config = dict(
    model='multi-label audio tagger',
    hop_length=160,
    spec_augment=True,
    stem='single',
    bidirectional=True,
    beta1=0.95,
    batch_size=256,
    weight_decay=0.2,
)
Rows from block 2 of a small multi-label audio tagger, named by matrix and row number. Each number is 128 + 24 x the weight over its row's rms, rounded and kept within 0 to 255. All counts start at 0. Numbers have three digits each.
After each channel's rows are labels from the 100 clips, of 14848, where the channel reaches its highest value: "strongest on" is what is common among them. Only what is clearly more common there than usual is listed. The data: drum patterns on synthesised drum kits.
# conv: width-5 conv (model.blocks.2.conv.weight, 128x128x5, each kernel summed), inputs 43-85

conv.84:140132137122142114052146121136143164141190139102161128116102110148110125154126139136139106149099186135141104115105086151097156124
strongest on: shaker; rimshot; clipping; text has "clipped"

conv.119:100172142052133107130167160128138097111142115113102122132116142113119111131093126117144086144140117138218156124145088136142131107
strongest on: rimshot; four on the floor

conv.26:124092105068111141155087116105132092126156127109090126081123154107130132145111127094125134119131118124129121125098082108130139110
strongest on: closed hi-hat

conv.50:141116145123128117132138098173119129137097133139121135151122114125092111143143177139181172133100074116082127087145148144106139152
strongest on: clipping; text has "clipped"; mains hum

conv.12:124136108101137108043136109091112136189145108132142129084121156119124136147104144160136147165116127108151142153149070106094138177
strongest on: clipping; text has "clipped"; thin (high-pass); white noise

conv.95:118094128113140125127101143111178152147186078114114107166133125110160122190170140108155112152141173109099095106135121188129153132
strongest on: closed hi-hat; rimshot

conv.106:132121107111124109143137114142127132128142129135083111119139091117154133089112150138133111113110137129096102130138123084167095138
strongest on: closed hi-hat; clipping; text has "clipped"

conv.102:114151133157140136102144160104154164098103107121103103133117087100155117158164101075135105121143172119154132107128100113151131147
strongest on: rimshot; four on the floor

conv.47:137149135180132130142123129175144131097081129139126109139120058123090147131149134098046127134114108122129059124129154117099116146
strongest on: snare; clipping; text has "clipped"

conv.60:117125114110155125133140126152127141125121114086090139130113139136141110108069155128142094146123130145130148127161163093172106154
strongest on: shaker; cowbell; thin (high-pass)

conv.2:160101133160087146188137112158122124134124150121149100122110076108087138154179091111066098119129143124083109113123159169158136134
strongest on: shaker

conv.7:133131149125118113140093123103154138086135147135103131142124144141118117122141127094175125148150063129110169131140105115124126149
strongest on: rimshot; clipping; text has "clipped"

conv.4:124122148087084143171121049120127127150127144110140140114135155144085113114112098127153119109098122130137140214094128126132096125
strongest on: shaker

conv.51:126155126075104132170133072117143127144121125172087137153132101117116132131124149168166135125118061153105119089137186076136113096
strongest on: shaker

conv.13:118104137151124119069121156130144144093146125131113109126107115121137113126115109154124113131111115104157110080118136126109089109
strongest on: rimshot; four on the floor

conv.28:093168136131149101111063121132100073105163114111096129114112141138092131132070147130099132148099142135202143142135127117111151122
strongest on: clipping; text has "clipped"; rimshot; four on the floor

conv.83:097086124132095155112089119119127150117139127159096145114151159122116134165120143129127096154118152146158138114055077119116101102
strongest on: shaker

conv.23:137096114186117120122180114155143141149106130112148141134134151166147115142121130088168126176139149133168117144140174132117117145
strongest on: clipping; text has "clipped"

conv.25:106151148189133100143147130130107107141084142116121136088169079124133096128134141137121152139113094107106082172127124115087108148
strongest on: clipping; text has "clipped"; thin (high-pass)

conv.111:120137142147135136113120134140089106107137138130103127138134131122112150100127125143107140118084135142126133133123124124122158133
strongest on: rimshot

conv.125:140164138133148130115141123153142115093112098136151141192117110135100108136128155156140121078105061146075136132138139090123128097
strongest on: rimshot; march

conv.103:133104121233093130120122110163120131113068140145115145110142155124121121138185155148068119108149130133110129144107156138134104126
strongest on: clipping; text has "clipped"; white noise; pink noise

conv.96:096119140121105103133115128146091130131148104106158090142123124110127162142124140084138167123112140101149146135148142141151163117
strongest on: closed hi-hat; thin (high-pass); clipping; text has "clipped"

conv.105:112108127147122128085144114149125134142114134120106146103123163126150125123139128084134063157132148125127134126127124128116104131
strongest on: clipping; text has "clipped"; thin (high-pass)

conv.85:131163141134127133131151129172144117113109164135152143187142093114100144130133146143156114111132072115141101125144209109115105091
strongest on: clipping; text has "clipped"; tempo: 70 to 80 bpm; tempo: 80 to 90 bpm

conv.44:149117113013095109175138096145126128115133136158112125161116138126103117126060121122179116145130072098117152124135143106145125094
strongest on: clipping; text has "clipped"

conv.92:140138125118137155129074132124133149128117130156133121115100103135119142156122114164121164126121150081152101129121088124092124138
strongest on: clipping; text has "clipped"; rimshot; four on the floor

conv.48:160149087128153133123119125136120156152091167113145123127109141118141109128154112135113096081131129101176144160098089100098081139
strongest on: shaker; half-time; clipping

conv.19:124143097075106145109109127047098097143036142130123128127129130120106142134100112078141137063148108099105119052112110143085151127
strongest on: shaker; clipping; text has "clipped"

conv.80:101075120065096113154130128122145108143168105159134126180131136108127139104091139142189128136166071109147128079117155148125129092
strongest on: rimshot; shaker; bossa nova

conv.76:140108103081109122088140116132123118105140136124068119103135116145142143130076119122128129139141120134155136092120114121093117115
strongest on: clipping; text has "clipped"; cowbell

conv.53:103184127091190114115144129116136065137159093137154138142136150148146155118094153159147109157126128126125150139133135102145131136
strongest on: rimshot

conv.38:154144111075099149111155114144142110117098138137115159110141119135120156146084104137164114137125056144148118111109115104092129130
strongest on: closed hi-hat

conv.29:119136130107090148216136105076135107149125138102114145083114117126090137105133133113140120167107095163132113095066138136146106133
strongest on: shaker; rimshot

conv.31:124131142157100152134125103119119080154123109156110135145093096136095148150138128096108129126125082106145103128109107125116097116
strongest on: shaker; rimshot

conv.86:066198131099167123108096128087113129133142111117153121109138119143140125135130124130133118148111143119113116130133097084110156129
strongest on: rimshot; march; breakbeat

conv.112:152119110096124120119094137090094092091120150105067140118124161097121117154097127089124136121118112144188140170134115112109133107
strongest on: clipping; text has "clipped"

conv.108:130068117079085152106148123122130148125132115134157123108098140113116136141122129104103119103131111160110123150118081162133149141
strongest on: shaker; high tom

conv.54:105122128145135104080130127148146141136092101137136140163090111108087145120096131139125106096146131079137111081115125114096128128
strongest on: closed hi-hat; reverberation; text has "reverberant"; thin (high-pass)

conv.97:140109130108097140142148128125122137101141133124065129120135127124146117107105134136138138117142130132090148139137135071162112134
strongest on: shaker; mains hum; dembow

conv.88:113116101062149130024140128132143136147114123126143115156104133122120104133113126122119111118098139114106147054139148124146120129
strongest on: rimshot; four on the floor; pattern: march

conv.118:126106105105092143146136124141150154136125129112140129095098146116076164119138143136143115120150107157145146105144152152148136112
strongest on: clap; shaker; dembow; breakbeat